config.yaml
arch: "unet"
text_encoder_layers: 8
text_encoder_norm: "layernorm"
text_encoder_activation: "relu"
text_encoder_mlp_ratio: 4
text_encoder_inner_norm: false
cond_dropout: 0.1
norm: "layernorm"
upsampling: "transposed_conv"
learning_rate: 0.00087
beta1: 0.9
ema_decay: 0.99
weight_decay: 0.1
Rows from block 8 of the denoiser of a small text-conditioned spectrogram diffusion model, named by matrix and row number. Rows with one number belong to one channel. Each number is 500 + 50 x the weight over its row's rms, rounded and kept within 0 to 999. All counts start at 0. Numbers have three digits each.
After each channel's rows are labels from the 100 clips, of 14976 (inputs lightly noised), where the channel reaches its highest value: "lies over" is the class under the peak. Only what is clearly more common there than usual is listed. The data: phrases spoken by 400 fixed synthetic voices.
# convs0: first 3x3 conv (model.decb.0.0.convs.0.weight, 192x384x3x3, each kernel summed), inputs 0-76
# convs1: second 3x3 conv (model.decb.0.0.convs.1.weight, 192x192x3x3, transposed, each kernel summed), outputs 0-95

convs0.7:486543606516474470551508440511504571415533520530473551437563456521608490422494515500509528458541593521532536516570522426463490527645523595460510506574555503548541496483548481499548506513484529504552513496567543506530531502546553487
convs1.7:525456499443477499436537449492603462519452496601584421490534503430538432491469567476467470421500499535436550448510476523519486667423502518461499521444486476445543493473546462494456481562405472448546535523542460518552524488446452503546542383504433518478484487484526535482393521541480411498
lies over: /ɔ/

convs0.95:482514501584487432540497523519498473455494495478504469471483544512461484489523493557517538524499459565481468511434511546463539545531529488542517513526494529453460479509537510505541506484507531531494557464491546475508489508516446526
convs1.95:544454496518594538457442533513496464530534466475574454451470523599518505530507547529515485535466527464570478480457476479513479509467651595473412576477493518463470566528523404401499562492563508617508513511464413508495454486465421435495493457532560533510486526412520522553481519458457486569
lies over: /t/

convs0.121:490470518522471512396470467480425550571460550389556613502437448491503505561419537544385501473481504558506457499544512531518423530559382530482549489454492490554518564490540544562559352488520505426484494547596506516476494384402519487
convs1.121:572494510490488510543472458506509442473512509500512448540567569439501493513421504487484488484572520448451529434579463540342491534457408591467546512553535444557497472534515523513439537596530438477570472411547543507449565524471459512539428514512548477559527495453462537477533458535478387497
lies over: /tʃ/

convs0.119:470473468445545579587471534510483548444480525525522404484478571524516514453463489516459479464509456239452470521537437436468478507484442500559438508505511506572516510489536513524515466417528489476417472484553539391490539547500503523
convs1.119:512514407550515514511586462532469488464537488541478512537408520567469470429568454484495488446509488520488425555488500522453514573542527495499502479429442437491527487410511527543528526464565527555506445442481431488479513506569501542455522485492486431438474451511444411444438510455525505396
lies over: /aɪ/

convs0.48:524537523534462497531519438471479573501531506506536528463499542488483525491585516511480459521522568485535498504523531512458490533480484488494492485493485500489506515558525568499486466505510569515563523456521534503515473492509556429
convs1.48:482514457515457571608504497388478455464517456446554517559472492539636425541501564494514402522554509417633439463481447515527515663464477509552469424394547471567463546468518453514473386496419546479508396476498517520471542405448539512462543556410533499514500524456542505540499471509536533537
lies over: /ə/

convs0.38:483385519535523480512443437545465533493507523418455479514492446537539498511584561533447555489457532545519523506541509584488583589504532604492506446536491533502512526554511522543494506503482583554519508546621528504554528571525569546
convs1.38:506485418526437457515564421448520470468569500457516555485485452522485479561588510524607495467561516510496447489500507503497445508554576529509533566471480495450563604459520432504444464515573545538493456578502528507527479519574419481514524565493536592504471465543475452498466476503528411466
lies over: /aɪ/

convs0.43:517421472452427483411478550536519506471451477510414564494484551517419521460500510508514589554532474409515531516490468378367495357355380472484465513519516388523519537404501495569479487540505556441478440520470471498510421492455464489
convs1.43:491530503548540470604472444541600543503463558466457478535500510572489441475505613498440534495530426581485492467500525467480491418418518490533460458482463456520549532482538483523479506509513526414497551516483529534506508638463539485516504483544462527468571485510536505468524481515536557459
lies over: silence

convs0.78:501528540502474429483530533393544440499489490490494471494570497528455559503455426526530383548466483429494584453431457427393492528537407500509521461413440426507460529553508492515503416494494527492496514552508453452447440490497540431
convs1.78:558550530483497553342524530526694562535494501569475589491549458548518568517424558474504463577525542460471493415541511615585476514501527530484477519512444482425501515437470449517488538560506510464488498524466444494489506550531483511474455479542544467489527491481473556474547505396523674429
lies over: /ə/

convs0.151:461522513501514459537516427525452494526543532488526440512459579525444469535508522520479423493474567528520516521551553606519524531418567541539537459547498354548540516490522470439499590521478515444511464541518531504515526485521506516
convs1.151:485475460453449427477476527574498416452576591498489418557520561476578523482514432502495446528506511463559529435462492468423432473504501533461483554478507614578519506496481483551462448622506525543507509488630469586551467449390472492488494461494504489573436530409505522452455440541553536517
lies over: /t/; /k/

convs0.163:474493450427501511427531478521398476434546498480556516405514517480475493532497552501501581491512498209479446442520472484475497516444430508450523496463473436505452483495503461467503483485527584363444512451452472546496489539458442489
convs1.163:467547458532491462624528459548490386434437443560482540503548573567558452474548544483504414456515579499420492530599395520524443535512510468507498524408470466535569532448489436441471499364481415607554496506466515493567485562487482463532491511582444427599509542470456415459534505416527490494
lies over: /tʃ/

convs0.142:452512486420501517501525516548395515493514545540518457506490489508541528571558496506508483533518543571513496558501497492519462496510518509516517532534523506447498482517510516454513441464502529501544527487513511496514522504545487554
convs1.142:562373464420450481553465445505462489549531558530602480566481511507531526470538484514556521545536470409506565411452471565520586563456464485523460493462593504562543526442497515529525438487496456503488532509638514505515485482439548510504466465478528435503453498479416537451499548562491473532
lies over: /t/

convs0.112:446470533536511364498610479344536609472589550522473505564559448543388478494539555496545566548544455530472471556268507558554480536579534451495511498469535523479497499515497584516578486569538509547488495491490523504575502544522412528
convs1.112:506558457535496556499481501517436465458527467471628553508517439496532569488404497578524583476489493471434491470545547569508507536536493490554533397475452450516572605371453563513553571468477459547509481526478510564582366481556445443469446522443590464471518544463486517511517501581514614555
lies over: /aɪ/

convs0.152:504547465537530535530515449491502443484510515482531458526545561527569484507511526503520557506497536535490526508538487491475505511510542468535541480495493518454438449504478475514508470454528548477568504526471507515497576487460483500
convs1.152:473478540545476457478599404574513490507469500442544512482581524523523465491362474496499469538507486530462450550556501485449381519514408554469462481468487471422470473516466534589521447447613530536596437427512527476345507457476518509517505469502508548497539531476534476545502514510451339437
lies over: /tʃ/

convs0.42:469544569505546427460511472540534491462496504484498591526498493536481488525529473563492513482491526592571513515450498500438535560574549558470508524515494524493515568570482433500545552504463520515523542532485549490503504468509493570
convs1.42:526493466457494463547502487508492520548535496500537398482541417489524532533561566489551539576589546411567591606468451530484495401429494561536542551542520448545447570427553433479487414529480467515415504461457487498569465507448517471429466485479510493474490557412518412470531525558494390512
lies over: /ɔ/; /oʊ/

convs0.101:473510525613540506500513506433467471503442473455432465497549522503495496569471438491511511479387467573392450479497520517457535576536473424528531447478504563461499490478556486565526488556565509405501539502429563454486570488447472561
convs1.101:495496528516556485462499546549544502489486529543546459537488492473457472454405555463560537534512441461495447491477630506483375458444540486466519489547545440471591438471503505435460514503546505427436517463529445470469434476484581596520471523498498439437489530466595461425534453583501494474
lies over: /ɔ/

convs0.81:480532491529479503556487448478525552499461485502500559504526479487503516578538544528501515517513565510503503507507525478482457521532476470479599487516470516493516511512531486505458472557490536417511473516492455499477545567550468480
convs1.81:566522463481515535480497484495514550536449488529570603435496401629503423516520529470465463528560479539472504499526484508529424582491543457539529421384451482478468467533489456460490465492518522382543576515448532333501570497486498393478427528564503513408493506562543523543556441452529515577
lies over: silence

convs0.1:444500513517446542474482529459493474423429591587395491494458369478397447517565521414473460485530445548443548543386381507410520520500356546559493387540471613534505519543509440509531455462443531549516495522555505473481466517507510514
convs1.1:482544511535508479448477477530513558508382507522433538499445457521295526497525435514549481496553461503461454472507538506558507571468478589595484501520524465476524508476511527477520459514389557594516420483534393503438434498437446519506494515435454388445521449562458582482454471524543403523
lies over: /ə/; /aɪ/

convs0.26:461482560525505430501507541482523536568450533541480505524557529505465617545520439475542521567498488560507546539481547561472474518456441530588461449528587538542592590528529424572467510511492437479391581576486502460548472448469521532
convs1.26:446475478454468583510478456409556540569504589531526484554561499532522569501414560629530495523490501564590464547482421459566533525445472471510443497509478627536541508538480508490538502535534488519509508548549460477461464499449575470546550422465530518501508506516473497459497554445482467463
lies over: /t/

convs0.161:474529490516488448553463471530570552459490464522519584501508486497564512592449506530484536494534490526496490487529541511565508509573530503522523571488533523486487508514538524565521517506495558523477467528507519540552465426437496478
convs1.161:501529413527436517474468510499549553436536425568499523543542487540456548511464510501477533540390565503474585509457538644452467571524463472488510510454435437434472497525559440628522475488534499539422454509498433512621514477436469506499479539471441500438565428354488376453444507461482550581
lies over: /ɔ/

convs0.63:516509523322481518452499554467546490581487496543520468495515457532483442408500526425507357495464474412493419531550494445458488476420435353509553480478489552549534500546452464521388459413454483498519433570494522525486499366525567560
convs1.63:545477556490514512450531501578479506557460504468473487615476561543381558475525322434549441430575481481504509497468493533455512503463512505505557476601497424480570466381463554559529491485494548325494465437504461529471415597521435487477500557559476541469510541488515538424588427460463496455
lies over: /ə/

convs0.90:458483478523456475416456467472522487504444500486468468532454461490487521432514487512520537508497508529495496501500493509511451494487534502496519502522496397456491427394525496497513484459507511525500487492479532439477532476494487507
convs1.90:485548506531451496553490506487485442511550584550458470449514454473529466482539592501550423511546469739550515457492542560359518395400506541493570538458525514511484492570510532452514506618468492516475445507498484549512570611452448513449550461502511423489550509444550452517577466500513517556
lies over: silence

convs0.86:552522538469430472519628527516510444488507548550557496537541569515479556506537495411525535505540597537513581484495491502494532481503521551500469520497522466436479602543530547525495368525528516481509403536475432358528556574505456479
convs1.86:438492568465464472563483492513404590560536510467632446445530411464519538457468437477581458504580537516636455501533511435578503580411601443535466511493451505539541541527501464519488477556578451547487469343483498476425532414508421495494491474491502502420501554487520534551540534515566422487
lies over: /t/

convs0.103:516502535299547493506482493521527400536495453544500497468501522472467486485477461458485482505444564392486514528494458437480486420529426424492456519464497523526500494522430427545547379466495507496515450565509537481426531393526492547
convs1.103:533535495537532517548580515482549481547526521470451525481493565528503466435542432520481451479513571501424510520509443509533467564460504489427488508443457475499562498467518588543489589440530543359572460508475472598490501610467438483596490517557493529524490554458525540454521496511511486443
lies over: /aɪ/

convs0.73:499521535450499534525467440558505519487472484542413476506412454494579501562474526547382354474478562520502391443450443407516511491400504463603447462494454382479536460530459478401540570393546511507468494482504544481501468439491560483
convs1.73:587496586473533481472427576527501462458298518539517487476461481564469500483488494465567443486530448484460526515402466526420516530550469542449565498531550472517423508520290515517472456468538492511537506505559544528434429528470511498398468612492523555471517385482451492477445500518495486475
lies over: /k/

convs0.177:505520451566467386539517503498520481477501547565544470529481548482524438510527516469556550517520475481464478504549450579573527488414537538429457590464525477515520512513514537445498585471526531496482495493523502445514475555483493546
convs1.177:473528398502528509603470428577463420504527569599516573511479509541517521573497500474482553514497579492446508468511531492408464460595496406463503566515472587384499501509412378521597446557433416487554607498465575475580413473542513555525515397497413394477437482514478485529554524474525456474
lies over: /t/

convs0.6:575457429506555498454580502474482466394518513521469504507505397549525474491517517399523508499469456436543551505470490526542492476449551455497356503510495488494450533260474420491391448526428399560545441460456489481532458502481543393
convs1.6:531518467437539600452549425577455426485528425517526464519442425550455516527527434527459528457505507530417504518406525563478467499471494525485496500555474505519492434455451489445533510533486487503454432492491518481492451500534475441534509378452479525594497571549469448556425460558497421504
lies over: /aɪ/

convs0.154:518538457506502479526471416552546529331566498571455414483545464527568436539493591504588512452525564518500574499380339503502504443504481385490420462479478555514488500495490410493510553500442517323407474521518444376448398489515454607
convs1.154:582562498504458538591582498493548471487432485533553471504579430553440553517437545559511410482492494473465559498485491484608487594468559516565522476486462454453568557550482438498477469445461526365596471474465556476419435613506527481534498498567563452522555509488460513463490497462476443501
lies over: /aɪ/

convs0.89:482504509612485479545520512528518520512490467489511481489477538476533521532520529482493541532545493529475507456521531565450563523513507502469497507496534525503518499528549557446542580486493504509551511508474500489516527507496455525
convs1.89:462526430552584518569523447467450567526471505446464590444480495470557547586519574557496407441403534506602512510396507477506491562482537495485422553472480564495538477614578516475500545551534548517483495583490461575487544539465460465472436479470538475545480430452482512515454531420558487578
lies over: /t/

convs0.98:498495497513524480537523574501539505440483533495495560514455443468481507445459487473418414489506574538490387435534399386482438416357446568544448438477506444487548493487458472500566510491510405463488456495564510503482484505541484465
convs1.98:589468594490493517397484594558514578488290533495479503518450533520481478462493377489534373504557450441505491484477482532474502550509512480494608504515496546476504494495336557529524435509532463515504474464550472524450409532520495514397413569471498486476542408533492543468436500504462428501
lies over: /aɪ/; /g/